From a checkpoint of a small encoder-decoder audio transcriber.
Model: log mel input, encoder norm batchnorm, encoder depths [1, 1, 1, 1], encoder rnn gru, decoder width 192, decoder layers 6, decoder activation swiglu.
Training: soap at rate 0.0019, batches of 64.
Rows from block 3 of the audio encoder of a small encoder-decoder audio transcriber, named by matrix and row number. Each number is 128 + 24 x the weight over its row's rms, rounded and kept within 0 to 255. All counts start at 0.
After each channel's rows are labels from the 100 clips, of 14976, where the channel reaches its highest value: "lies over" is the class under the peak. Only what is clearly more common there than usual is listed. The data: short made-up English sentences, spoken by a formant synthesiser in many voices. In brackets: how many of the 100, against the usual share in percent.
# conv: width-5 conv (encoder.blocks.3.conv.weight, 96x96x5, each kernel summed), inputs 0-95

conv.35 [140 125 101 125 127 159 112 110 152 119 142  93  95 108 119 101 130 134 126 115 111  93 108 129 134 147 164 108  92  69 110 129  98 107 114  86 124 111 103 109 158 137  42  95 151  82 147 164 136 143 125 104 133 127 113 161 140 113  73 129 121 128 131 122 117 167 152 130 160 121 114 118 167 148  85 106 125  95  94 143 126 101 132 143 145 126 157 164 141 130 105 117 111 119 128 119]
lies over: /t/ (92 vs 3.3)

conv.26 [172 119 140  87 117  92 160  98  91 118 128 152 156 128 157 187 132  98 117 130 173 111 124  98  99 136 115  95 131 176 146 114 136 118 133 149 127 152 167 124 100  98 172 122 117  85 121 128 159 107 137 110 114 128 146 167 114 121 155 178 115 142 140 124 156 124  87 142 127 116 163 130 174 101 128 136 173 182 121 130  96 127 125 135 106 140 141 116 109 110 119 123 137 141 112 116]
lies over: /t/ (36 vs 3.3)

conv.37 [172 116 128 115 144 114 128 150 137 169 127  92 151 113 146 145  90 143  97 156 126 158 155 133 156 138 116 123 116 113 136  91 158  96 125 117 159 156 155 135 146 122 160 167 161 139 102 150  92  76 114 155 126 129 148 121 118 104 140 119 159 119 135 150 154 126 124 113 129 149 124 121 144  85 129 154 137 118 116  97 167 109  96 102 142 122 110 140  80 162 140 107 142 202 102  85]
lies over: /ɑ/ (30 vs 1.6)

conv.39 [147 108 131 104 118 132 144 135 153 116 102  62 116 147 155 125  86 142 103  67 114 150 105 122 111 101 125 112 120 181 151 119 116  91 114 113 112 145 164 141 132  98 104 150 140 158 127 128 114 158 143 172 147 118 120 164 150  89 131 100 125 101 173 136 141 137 113 144 120  67 107 149 168 114 134  93 120 145 148 100 104 110 115 125 159 147 133  99 108 150 155 121 116  98 109 141]
lies over: /ɑ/ (53 vs 1.6); /æ/ (32 vs 2.1)

conv.62 [130 155 163  95 131 156 109 110 137  91 182 123 121 119 158 161 138 116 108 117  95 104 135 163 129 126 155 142 103 112 135 111 140 107  93  91 117 111 130 106  73  91  70  86  98 127  95  96 115 130 134 130 135 134 119 144  98  70 141 131 132 138 131 128  82 142 120 115 149  80 107 144 134 131  99 127 138 111 104 107  87  85 133 126 132 135 101 160 157 142 141 117 148 103 152 136]
lies over: /t/ (68 vs 3.3)

conv.59 [109  93 128 145 127 137 153 111 124 151 145 166 132 130 128 123 112 117 115 115 199 149 144 159 125 120 175  82  92 135  81 133 143 129  94 130 172 113  93 123 118 137 109 129 159 143 129  97 109 163 104 137 132 107 145 116 118 165 122 154 116  91  82 128 118 154 140 116 131 107 106 138  92 121 142 147 129 133 149 123 130 184  76 131 159 128 128 111  64 139 122 113 169 138 117 106]
lies over: /ɑ/ (40 vs 1.6)

conv.42 [106 104 118 112 136 120 122 137 114 120 188 127 115 119 131 178 121 101 151  97  95 109 146 130 123 131 118 104 125  87 111 104 152 117 174 140 151 120 136  69 149 129 118 102 164 120  80 149 118 155 132 127 119  93 135 148 147  98 141  90 120 118 152 152 107 109 109 140 144 125 159  98 152 132 144 165 129 161  90 147 124 119 145 146 117 184 121 147 136  72 147 104 153 136 180 120]
lies over: /t/ (86 vs 3.3)

conv.29 [125 136 184  98 142 151 118 123 116 139 165 113  84  98 118 130 101 152 123 147 121 150 131 100 112 112 135 139 153 137 150 102 105 106 131  82 112 136 140 136 117 130 105 113  91  85 149 110 115 169 128 116 135 186 154 116 139 130 144 113  95 133 172 101 109 152  99 154 130 100 150 134 130 139  98 122 105 101  98 163 103 130  72 136 135 134 136  98 153  94  99 116 162  78 129  89]
lies over: silence (94 vs 50)

conv.82 [ 95 155 159 104 103 160 130 128 110 148 159 190 140  91 115 159 151 105 155 128 159 122 121 123 122 151 125 105 176  92 149 128  96 118 140 125 136 148 133 116 144 128 125 194 105  98 142 138 154 127 131 155 111 117 124 165 104 121 122 116 133  88 147 131 140 143 144 114 112  95 155 101 135 157  98 165  91  94  91 140  80 147 131 144 126 159 149 147 147 103 143 144 122 103 142  84]
lies over: /t/ (51 vs 3.3)

conv.54 [137 113 146 140 182 139 116 114 160 102 117 148  82 114 133  88  91 129 142 102 116 101 131 109 122 137  84 107 107 109  96 108 148 101 128 143 115 107 152 120  98 126 117 129 144 164  73 160  97 128 129  97 109 137 128  91 135 129  84  84 126 111 124 130 107 153 109  99 105 142 122 115 145 133 126  99  81 131 183  81 122 155 149 125 141  88 137 158 154 178 113 123 120 143 119 130]
lies over: /ə/ (70 vs 1.3)

conv.17 [ 97 148 135  99 155 151  83 127 128 104 131 123 153 147  96 146 124 119  75 139 133 143  97 120 103 130 182 133 105  86 171  96 101 132 175 102 108 145 134 100 122  83 110 121  89 100  93 100 119 157 164 117 157 144 104 160  95 139 126 115 101 140 129 121 126 174  88 117 140 143 149 151  86 149 126 146 116 146 144 179 140 149 108 121 118 130 139 133 154 120 134 122 129 122 166 129]
lies over: silence (91 vs 50)

conv.27 [119 130 123 133 123 157 103 168 154 137 127 103 114 100 126  74 110 129 153 140 115 152 181 124 128 141 116 152 124 178  93 146 136 103 133  92 157 123 128 150 165 196 112 172 127  86 152 102 178 123 117 131 149 134 130 115 169 114  78 113 143 120 172 104 117 133 105 118 111  93 160 130  94 128 140 144 124 149 123 135 132 168 108 128 122 133 127 147 140 103 122 140 112 119 131  74]
lies over: /ɔ/ (31 vs 1.3)

conv.5 [102 120 108 118 142  91 163 136 158 143 129 152  99 138 102 117  72 103 165 139 119 136 161 151 107 134 133 124 158 149 136 130 142  75 136  91 147 106 126 150 157 137 129  90 108 172 151 147  89 115 124 154 147 112 166 121 130 107 107  81 149  99 129 102 162 111  86  99 137 128 134 158 103 113 126 130 116 130 116 127 131 152 155  58 139 133 117 105 132 114 128 143 154 173 121 168]
lies over: /ɑ/ (60 vs 1.6); /ɔ/ (30 vs 1.3)